config.yaml
dataset: "numbers of one to four digits printed on busy colour backdrops"
train_examples: 147500
encoder_norm: "groupnorm"
encoder_stem: "single"
decoder_width: 192
decoder_norm: "layernorm"
decoder_head_dim: 32
decoder_layer_scale_init: 0.01
residual_init: "none"
Rows from block 5 of the image encoder of a small encoder-decoder image transcriber, named by matrix and row number. Rows with one number belong to one channel. Each number is 128 + 32 x the weight over its row's rms, rounded and kept within 0 to 255. All counts start at 0. Numbers have three digits each.
After each channel's rows are labels from the 100 images, of 14976, where the channel reaches its highest value: "responds to" is what is common among them. Only what is clearly more common there than usual is listed. The data: numbers of one to four digits printed on busy colour backdrops. In brackets: how many of the 100.
# convs0: expand pointwise conv (encoder.blocks.5.convs.0.weight, 384x64x1x1), inputs 0-63
# convs1: depthwise 5x5 conv (encoder.blocks.5.convs.1.weight, 384x1x5x5), a 5x5 kernel
# convs2: project pointwise conv (encoder.blocks.5.convs.2.weight, 64x384x1x1, transposed), outputs 0-63

convs0.335:181139077133145115079091122122108134131050098158169135130151178184131080092111124114115118128150080156135130063117118100114126143147121160168199131152129069084156061125179154143130152097099151
convs1.335:169131092186066063099149131109135174177127121122124074116151148117144147138
convs2.335:067105125176118107108112154130113151104185163098144152168116124161116157090162058153081113161115121166163061120101163164104127141172106102078134185107166153142087119156142102051123105104128105
responds to: on a plate (71); grey ink (41); last digit: 8 (27)

convs0.50:156109122111099086155173106159080163127092158155140121135215141151129098093166178118140145134162134158152130101140183107175133152173182056144181105147121134095134129076134142138085168148087171
convs1.50:131187141155049128141112191098161133103087116177141117098123143089105137147
convs2.50:132093092140132131115081156154125145150160126141167178106101167141096170081172100099142114151101169138106176033095049117149143130117121146161139123086096060152139170125110138153143123148154064
responds to: the digit 1 (64); last digit: 1 (50); first digit: 1 (49)

convs0.182:138143132123086146108165122145128151109063154135119083095135087000096119111096187134101171152158125133102114145170131111172090125117151139138100141124134118112131097126170147149099148169166109
convs1.182:109100038121123119143201129125131127154157148144159092064153141137119100141
convs2.182:091128147135153091146117172124060164116189067109153146143164177159124148077113080093158131143120097141131104120153166156132075158154132141172117155089136069180097109116106142068147098081077126
responds to: the digit 5 (80); last digit: 5 (59); serif (57); first digit: 5 (45)

convs0.298:038103104119172119157125153093152141133166087149069117077142139120148110185075130108146135097129109130118108158061150126107091113153075113166139205093142087177107129109144128112145132072167142
convs1.298:125169194120126126141225152135122090155149119138122084101091129136135089100
convs2.298:144089091136129132167181160108171093119131140093164144093104113143170184087127114107097164172093135131051099150142144163104148121125127179154121175160177185090146112195140149172136150163175145
responds to: length: one (92); the digit 6 (75); first digit: 6 (73); last digit: 6 (72)

convs0.303:124118154127179116105104109092054159074110112079110157092161143118156145134086182111139083093109150118148141105109110177108159116100167119157173120063103129148139113079043102126165178092112111
convs1.303:103131057122111126170175118131129055158127145141136059090121109086121146129
convs2.303:093153165075142131147097091173088153143182099150067083148190119113122096158156179106154111097091175113149108159118171130123087133161121089113147127147110079153120171070116092075128086100090136
responds to: the digit 5 (89); first digit: 5 (60); last digit: 5 (58)

convs0.177:166089103097100073150125147116072122145128113153147157153195153167166112092168155123133062167105156174168173112108119105162168110148182124158161120089115107093101160084081149160151119132114191
convs1.177:147143151166120142118127108103146153120101081060114082108056067136155148111
convs2.177:125101160136111126118129131099130165109166166086142126216173132196091121078171061145111087144098142131134109152135130120094077096112088100081062131151124141152099137095158108082122140174167085
responds to: length: four (54); the digit 8 (51); last digit: 8 (28)

convs0.5:156108123112098086157173105161080163129095160158140120131219141146125101094165177115146146133162137157154131102141184105176134153174182054141177104153119136098136129081137141130085167149088164
convs1.5:101049083097180135125122059151122109110127136108142152168143154181133114118
convs2.5:152109087139118118128119132148114129142165132144158185091109155116127167074178121095135114145097173125096140031080051108163143131124142138159163133092113045147128171133089143153145119159135064
responds to: the digit 1 (62); last digit: 1 (49); first digit: 1 (47)

convs0.80:163100124112092092155165108156082142123070169159154142139199130157120133087171160114141154143173142164131147112154175104173152164176175069161177090153114132067133133111153140141071151160090139
convs1.80:090083094100102096095102105110090092098099109093094100099103091087097095092
convs2.80:120132140135124088114117109118145109092146124111124084108114094136070077107093073129072075114101100094090028099063116105097073114123067108075127149148180148128113123160174128114132130138160125
responds to: the digit 0 (70); on a plate (65); length: four (59); the digit 9 (49)

convs0.141:127089186165107159115120185162090071135112126113112155098116090038170108151112166141061149110199129151170123156097092122178134139123115080089102129134127172141086140146128166095126152121155107
convs1.141:162180187158136105105181095114098096120098116118115075128134150093082175134
convs2.141:110163127164120136120119141181091156088134115155117170139152129162180151128099138061202085110148085138123141096131121085207145090154172100062100073097121125129080136116132110129159124177092161
responds to: the digit 5 (65); first digit: 5 (40); last digit: 5 (38); last digit: 2 (33)

convs0.147:083105179131142131088034151162061156127128127152093130146157142110144071142157162160141083094099116127174176128125140112146102101129149084113131121081129091173174138046076098113119123119108122
convs1.147:141102106110100126100124131099118076067136103126070054140144139083076131146
convs2.147:150115158082162093137101141111163161084096100148125100082100144100098061098069112095157155084172091150137169164162103101120087099137069139177148133130099074156113133104173171100122082106156106
responds to: the digit 5 (62); length: four (58); the digit 3 (50); last digit: 5 (33)

convs0.106:099116177186169111096090148136099159100104150114124106044174122067130115136136185157166106079120104120163156137091144105134167099153125080107151138167096135112153060133126069093102156095110098
convs1.106:125166155082114087076067110146126149056130151101144102096145080137118104138
convs2.106:149130078172124138144143140142103098163142124098118185121137149115189204143125187116138161184123131127112083094125095147140213127131213161106127122125099163117106112205107134137156151114098161
responds to: the digit 8 (53); first digit: 8 (33); last digit: 8 (26)

convs0.360:173136052113132106102090116133114127127055096147164132159153173185130084095122119101130136132153097154131136083136149107136153146142138169166214117133122071070134062107186165130126150101100140
convs1.360:121171105090112082141152109125118153189121138105077084079129167136145181166
convs2.360:068101132172122110110104155127112156105189160099137164174121124168107159088157056150079106160115125166163051121100155163100123138166101096077124174107160152148095121147135103057121108104127103
responds to: on a plate (71); grey ink (43); last digit: 8 (28)

convs0.44:105147151134096147104140127139116122069108128101127095079141107000117150101125207120140156104172149117077109129096114114167129138094132124158130169125133087109125083125171149100111125148138163
convs1.44:117064062105119107152208128091126077068115108129136107117118128119122136124
convs2.44:100158107175137105111175131051104143091081085113133102077124148066152116136068139071151130109194111134174125162151161102164122116149153139156116187088164141155123085152117157090154166124112163
responds to: the digit 5 (61); length: four (54); last digit: 5 (29)

convs0.124:161097090088105083149145132131087101136118127125141163201204111182133137087156129115110121149141153162107124144109180125149164124121166110169188103114108101046085151068118153169100106137101169
convs1.124:174140102114168160151143173137094090111154080101111096104071147190141117102
convs2.124:076122100171107143136106133114083154132186133114173136193125135152143127096162111144107105122147140136151056087077174112107156163143133104109142216098178097103095141122114095045135093149124157
responds to: on a plate (65); the digit 1 (56); last digit: 1 (52); length: one (51)

convs0.304:175138063116139110096093112140114119142053091159167132161162173187130082093123123104125140127157081155123124078123137104130144141144126160160207120154122078076132070109188163128122152098089148
convs1.304:124170116169137109146135137115128154132129106134115086147138204196169190166
convs2.304:079097142170123128110115171153087157119197172106130157187136119135132158090178070163072105180097140190180091128104144173115144126183135101086124170105129132137086140142131107082117102098134105
responds to: on a plate (71); grey ink (43); last digit: 8 (27)

convs0.183:136099167144095196087117191166080148144105152115150117126140090081175126098162127130070094163110119140147159157161092111191119093079154179173074169152175116152131143118144164149171151139132134
convs1.183:133105066117141110113061082107124155076084141158155060095142130139118135134
convs2.183:099090142138075188113120193134116176094134155078148189153104114152171146121160066160086177185128136115133138153179065143153132125087135133167073107109089108125108107146130161165137121174118118
responds to: last digit: 5 (30); first digit: 4 (26)

convs0.211:151114079173111089140110086139125105084098130131180168136152170200075103095153095110184147141149127153120143090100173126178142101077133180158160086102138070080132127101136166135109094093130091
convs1.211:079087102105104089090106111108094095112116106092091109110108076075094099093
convs2.211:099136115126132075114123102070151128107134128091107086119137080146086104134106086136107107108111102063120051129096115130067086096096076085046073121134139153110134075140144086087094144144132122
responds to: grey ink (41); first digit: 7 (26)

convs0.134:144096148128128104140156129091138102190131102144170120088124135128117239121131149111139157170123134136142171140174096169123127131159163120082033091120102193164107147163104098119148140111100075
convs1.134:151150156133129133159181127127145089126150124131114055082116131104102080049
convs2.134:145127108151063164138113183114132198088144162084173164152070128174148167084138087127140153173148114128138116145169111131140159142092153174152077116062121110099115092157136150121136102203157120
responds to: length: one (83); the digit 4 (61); first digit: 4 (54); last digit: 4 (53)

convs0.36:141119144110150076109158116145107107163165106113096117133162132140107103141135135182083133170107116129129065156069179201097056097132136110127166159111170107152151141113110127190138147048181145
convs1.36:133159106116149118167131108098109159099094058120161083085054132128089144119
convs2.36:134132127128111150207146116157105097194178112144093152157130160123152158123139156112150115114063166176120094121105123153067197167182155120135136116136071118107093185136097083088113080112146149
responds to: the digit 0 (93); first digit: 0 (68)

convs0.75:161094132111084123147170130134082114104070148138161162161188115158145148081183114121120138131160148168121129150137169127150161177173156082177174095159106149045132122105149126174069143124086154
convs1.75:134087091077092094082113107124098107085115108100107093101106092091087078106
convs2.75:077134101143132128090095128107129131124162098146170114136158079144100099146108103158106079153104094075077074103079119108080043098131079108082127175160168095127144118164189142134114094153154155
responds to: length: four (78); the digit 0 (77); on a plate (71); the digit 9 (49)

convs0.138:153096100085110077149128132137085090139135111142134163191216131179143119091148144117117113138137150159113119114083176123151148129128166102161194105112114090064099146055114150165106115125086185
convs1.138:179153104165131142146095174082140154100156081109142105078096149173120086159
convs2.138:082126122172111138125109146118061174121190149130174119189144131157121138072170099145105081134144134146160064069095140098137135154147131079098117204115185110119109139114128090057131118143112136
responds to: the digit 1 (59); last digit: 1 (54); length: one (53); first digit: 1 (48)

convs0.292:166132043118130101119099114137116125112061102141161128153160171180132085094125121097144139129151100155131143091135164087141161143141139164165214117124115079069115073095186167118125159100091131
convs1.292:097144080112136089132148130147116152169095100134099095077119198138148190166
convs2.292:071104127176129113113104154133110159111189164103140162169127120157101158091155062154078113161113107159157046110101157164096120139172105098077132168117154148141095115154137105055111108086117101
responds to: on a plate (71); grey ink (41); last digit: 8 (27)

convs0.87:149112076147114078162146096098101063134071133083155136131078114094112155104133113129121138164178147171129142195113179142150185123165122165161168154137153168057111149167078149132100125108161108
convs1.87:063092095093104090097107109125113123106110129109137134116127069110077062090
convs2.87:103155121155159090119121098072158108120119107111137112108138117132134093176092127161135114110123049086112088144098126122051100088147093090026123133127148141107119059146113073077110102101116146
responds to: length: four (81); grey ink (26)

convs0.377:165123040109113097132117122144114123118061115147159139155158144173130137091132129099143151131169117163113142122118182105157196145144157141155212104111113090059080095091185174113112139106108132
convs1.377:109127155128178094137099126098085139132158064124162118167071169141119163180
convs2.377:078102130168138144130100147116118182138196146098131111149150145132110165087153085147085125144120113157179070107088171176086152140157108104084152174146131140133112103147152083023115143089104110
responds to: grey ink (36)

convs0.284:160130082144120101137131070138153106090084179151176172141104160200086110105149085118170148128154116147132090061093128151146180128084133136129182074138157143064141096144148151148104106087097107
convs1.284:078085110101102092095114111112100100119114112091096122113111066070096092086
convs2.284:084133122119146079102127101062163118112132128099102100118138083140093106151098092137099113109131111063120048132091117138073080103097072087049075127141148152117145072142150092094095143140129131
responds to: grey ink (31)

convs0.247:146113075178109091143108092142124101095112122132177169150158171199077104096151093109187153143146126152119138096104183122180134100077131186157149091099141065092134133099134167129110091099136092
convs1.247:087091096101101090093097105104090096099102100092094099104103086088096099098
convs2.247:107134102139124082122121109081147132107131127093110082119136086144085104131101090128114099113099093068117053101092107118066103083099078088034087114123126134103112080139136083066095128149129119
responds to: grey ink (45)

convs0.89:165107123114092097148167109149079138119066170155151149161192122168133144086172149122122149142170134164127147111154169104164152173173173081166174092137115131060125135097145140175070145160095152
convs1.89:094086093093103100095098102111088096095102106090101097093101095096095092090
convs2.89:123133124146108083120122115113145098094139122100122095119116086131075089121095073145074080118097090106087030092068126091087073119132067116069131142138175159123107126164161142118136125154170128
responds to: the digit 0 (78); on a plate (69); length: four (65); the digit 9 (52)

convs0.352:174136053115136106096093116133115127130052099149166132158157173185127086094121119102127137130157093155130135081131145103135150141140134166164212119139122073073133062108187163129125156098098142
convs1.352:113175107102125092135152098122128150187106122112071070094149174158144173157
convs2.352:068100124178123115107108156130111149109183165101139167174119126159117155091162056153074107160111121168165059120100158166104134135173107103078130184106163150142093119153135104059118108100127107
responds to: on a plate (73); grey ink (43); last digit: 8 (27)

convs0.190:157097100084111078150128137137087100138131114144142159193216130177140115089149145115109113143138150160108123126090183116147147118133161104164192106131115089058103144060130153165101112129085185
convs1.190:081157123125053130137178128103133113160116175140096125139145183087164111082
convs2.190:082129113175112142127107142120071170117186144122181137198134129149136131086164105144103090129149138138156067074080147094133148155142136088100134210109183100109103140124119095049136115154116146
responds to: on a plate (65); the digit 1 (57); last digit: 1 (53); length: one (51)

convs0.234:148112076179111098138105093142125103085104135130183170138147170197079101096152099109186149145143125154118133085098169132174152095077135185155158087096146072082134129110131166144114093091134090
convs1.234:082089102101100089092107107106094098111110105088093109109105077080094096093
convs2.234:091138121124136081110126102065157123112134130092103092125134078141091109142102088138108112105119107065120056139099114132067087102096073086046068117132133153108135071140144084082088137146134120
responds to: grey ink (40)